python train.py --encoder_arch="vit" --model="encoder-decoder image transcriber" --dataset="numbers of one to four digits printed on busy colour backdrops" --train_examples=147500 --image_size=40 --crop_scale_min=0.8 --horizontal_flip=false --color_jitter=0.1 --cutout=0.4 --tokenizer="char" --vocab_size=14 --encoder_norm="layernorm_no_bias" --encoder_norm_position="pre" --encoder_activation="gelu" --encoder_mlp_ratio=4 --encoder_head_dim=16 --encoder_fused_qkv=true --encoder_bias="all" --encoder_qk_norm=false --encoder_parallel_block=false --encoder_inner_norm=false --encoder_moe="soft" --encoder_drop_path=0.05 --encoder_num_experts=4 --encoder_moe_every=2 --encoder_expert_mlp_ratio=1 --encoder_slots_per_expert=1 --encoder_shared_expert=false --encoder_patch_size=[4, 4] --encoder_conv_stem=false --encoder_layers=12 --encoder_width=256 --encoder_positions="learned" --fusion="prefix" --label_smoothing=0.1 --decoder_width=192 --decoder_layers=6 --decoder_norm="layernorm" --decoder_norm_position="pre" --decoder_activation="gelu" --decoder_mlp_ratio=2 --decoder_head_dim=32 --decoder_fused_qkv=false --decoder_bias="all" --decoder_qk_norm=false --decoder_layer_scale_init=1.0 --decoder_parallel_block=false --decoder_dropout=0.1 --decoder_inner_norm=false --decoder_positions="rope" --decoder_prefix_bidirectional=false --decoder_connector="mlp" --decoder_tie_embeddings=true --residual_init="zero_last" --optimizer="soap" --beta2=0.99 --lr=0.0014 --beta1=0.9 --shampoo_beta=0.99 --eps=1e-08 --precondition_frequency=16 --max_precond_dim=1536 --one_sided=false --adamw_lr_other_params=0.0011 --grad_clip=1.0 --steps=6800 --batch_size=128 --epochs=5.9 --lr_schedule="cosine" --final_lr_fraction=0 --warmup_steps=130 --weight_decay=0.3 --adamw_weight_decay_other_params=0.05
Rows from block 3 of the text decoder, named by matrix and row number. Rows with one number belong to one neuron. Each number is 200 + 30 x the weight over its row's rms, rounded and kept within 0 to 999. All counts start at 0. After the name is the row's rms in percent of the matrix's.
# fc1: MLP up (decoder.blocks.3.mlp.fc1.weight, 384x192), inputs 144-191
# fc2: MLP down (decoder.blocks.3.mlp.fc2.weight, 192x384, transposed), outputs 144-191
fc1.50,114,189,218,184,194,176,227,271,190,214,226,214,237,156,161,182,215,199,216,221,212,199,162,218,202,231,233,244,221,205,236,256,210,174,202,189,167,163,203,195,168,260,211,159,212,173,179,167,185
fc1.51,091,254,180,227,208,154,195,180,197,248,193,233,224,195,252,209,295,209,204,223,174,141,261,244,179,203,239,206,220,226,207,245,189,218,206,221,175,249,207,160,176,165,143,146,162,174,236,166,204
fc1.52,100,187,236,218,201,225,278,220,182,185,191,195,161,237,202,219,189,230,191,206,169,198,123,151,222,205,191,167,182,217,150,175,179,144,173,152,175,234,233,195,188,225,186,227,170,192,191,244,215
fc1.54,092,242,192,190,192,193,208,226,207,174,227,172,221,197,181,181,239,174,230,234,195,161,161,166,199,302,182,224,212,189,229,214,159,172,168,194,191,234,239,199,230,246,169,234,203,189,175,181,185
fc1.56,094,188,240,185,190,200,185,226,189,189,214,181,202,231,247,202,146,239,200,167,200,166,211,198,209,176,234,192,215,199,232,174,214,144,238,174,202,214,152,165,186,177,208,176,198,218,221,185,192
fc1.57,107,149,242,225,147,253,250,184,182,146,170,121,226,142,205,191,247,303,192,127,180,221,159,210,224,228,198,228,228,200,181,229,189,179,217,211,242,213,189,209,208,208,197,193,268,204,234,160,202
fc1.58,111,160,224,189,209,222,197,199,234,198,206,229,227,214,216,200,243,168,221,172,147,158,157,226,228,231,143,195,172,116,129,167,193,245,219,203,235,220,241,225,171,175,213,204,212,196,272,199,240
fc1.59,110,218,170,218,179,217,182,171,215,178,224,157,205,199,181,239,176,200,214,212,211,236,220,155,229,190,213,218,181,176,188,251,223,209,127,202,113,210,180,241,121,251,228,182,236,149,228,187,191
fc1.60,098,180,219,232,146,175,187,207,131,197,203,191,177,202,238,165,211,171,221,194,200,116,220,176,174,203,194,173,195,190,234,246,216,169,216,218,148,151,231,238,172,224,202,228,184,188,234,226,146
fc1.61,104,152,208,168,175,142,198,238,184,160,191,211,162,189,220,147,176,191,240,239,174,107,205,202,245,231,262,219,209,227,234,228,268,234,252,217,155,186,186,188,231,206,237,163,229,157,249,238,168
fc1.62,091,221,205,251,207,202,203,161,262,221,140,237,237,187,181,178,191,216,188,229,234,210,204,211,194,234,267,158,218,246,158,202,168,143,150,231,164,190,139,191,252,234,164,208,172,176,172,269,191
fc2.50,110,148,238,207,168,223,209,181,225,211,208,216,175,139,209,192,224,248,177,211,260,179,192,157,211,174,242,200,189,201,184,180,224,206,180,184,239,215,195,234,235,230,214,198,226,188,221,222,191
fc2.51,095,159,245,211,220,204,195,241,202,200,216,185,189,188,178,236,198,197,163,208,250,216,156,216,220,188,150,161,226,104,217,208,200,179,219,224,160,199,188,217,162,247,205,195,208,176,206,197,225
fc2.52,105,154,224,157,212,233,201,253,177,194,199,174,215,165,162,190,208,187,164,157,204,141,268,216,186,179,256,159,258,210,244,180,220,225,239,173,213,181,190,143,201,257,149,233,201,256,190,223,202
fc2.54,096,176,191,208,190,178,245,183,145,160,148,233,188,200,186,236,193,214,184,194,205,240,182,200,222,177,161,190,267,197,211,226,198,202,244,246,169,219,170,210,181,233,181,222,242,213,221,189,234
fc2.56,104,138,159,190,165,227,222,214,238,197,215,170,212,201,234,239,190,200,252,196,204,227,225,201,151,198,179,218,203,212,186,210,192,225,213,192,243,245,201,216,198,231,182,209,201,189,184,165,172
fc2.57,103,204,257,201,180,168,222,157,203,213,158,202,215,163,225,197,171,187,235,210,248,165,255,148,177,220,195,153,203,227,261,181,149,171,195,185,163,241,214,201,192,231,177,203,221,198,215,202,238
fc2.58,107,191,151,189,214,188,237,164,165,242,226,219,190,156,199,199,228,231,175,241,222,220,205,232,153,219,208,222,259,157,213,219,226,140,211,208,227,186,184,132,231,233,201,194,175,186,232,154,219
fc2.59,111,241,200,157,205,212,194,162,172,193,174,202,199,191,173,198,191,193,189,205,165,251,188,267,240,173,203,242,229,210,198,191,215,253,215,242,201,189,147,195,226,207,231,153,152,201,220,211,191
fc2.60,093,191,174,174,227,211,188,157,267,264,189,194,233,211,213,188,197,199,203,185,168,174,197,179,196,189,164,220,192,195,189,178,171,208,220,172,242,219,164,169,181,177,182,181,170,182,202,174,248
fc2.61,099,186,171,211,191,238,206,232,243,235,179,200,218,179,184,190,200,219,230,154,192,241,233,203,172,243,213,166,233,232,183,190,177,243,202,169,249,239,216,150,215,216,206,228,209,204,224,175,211
fc2.62,103,176,206,156,250,171,194,232,218,190,150,206,139,200,189,187,217,178,243,183,185,199,160,175,217,202,141,199,180,143,241,217,200,172,231,220,164,203,237,214,79,196,213,192,187,173,202,184,222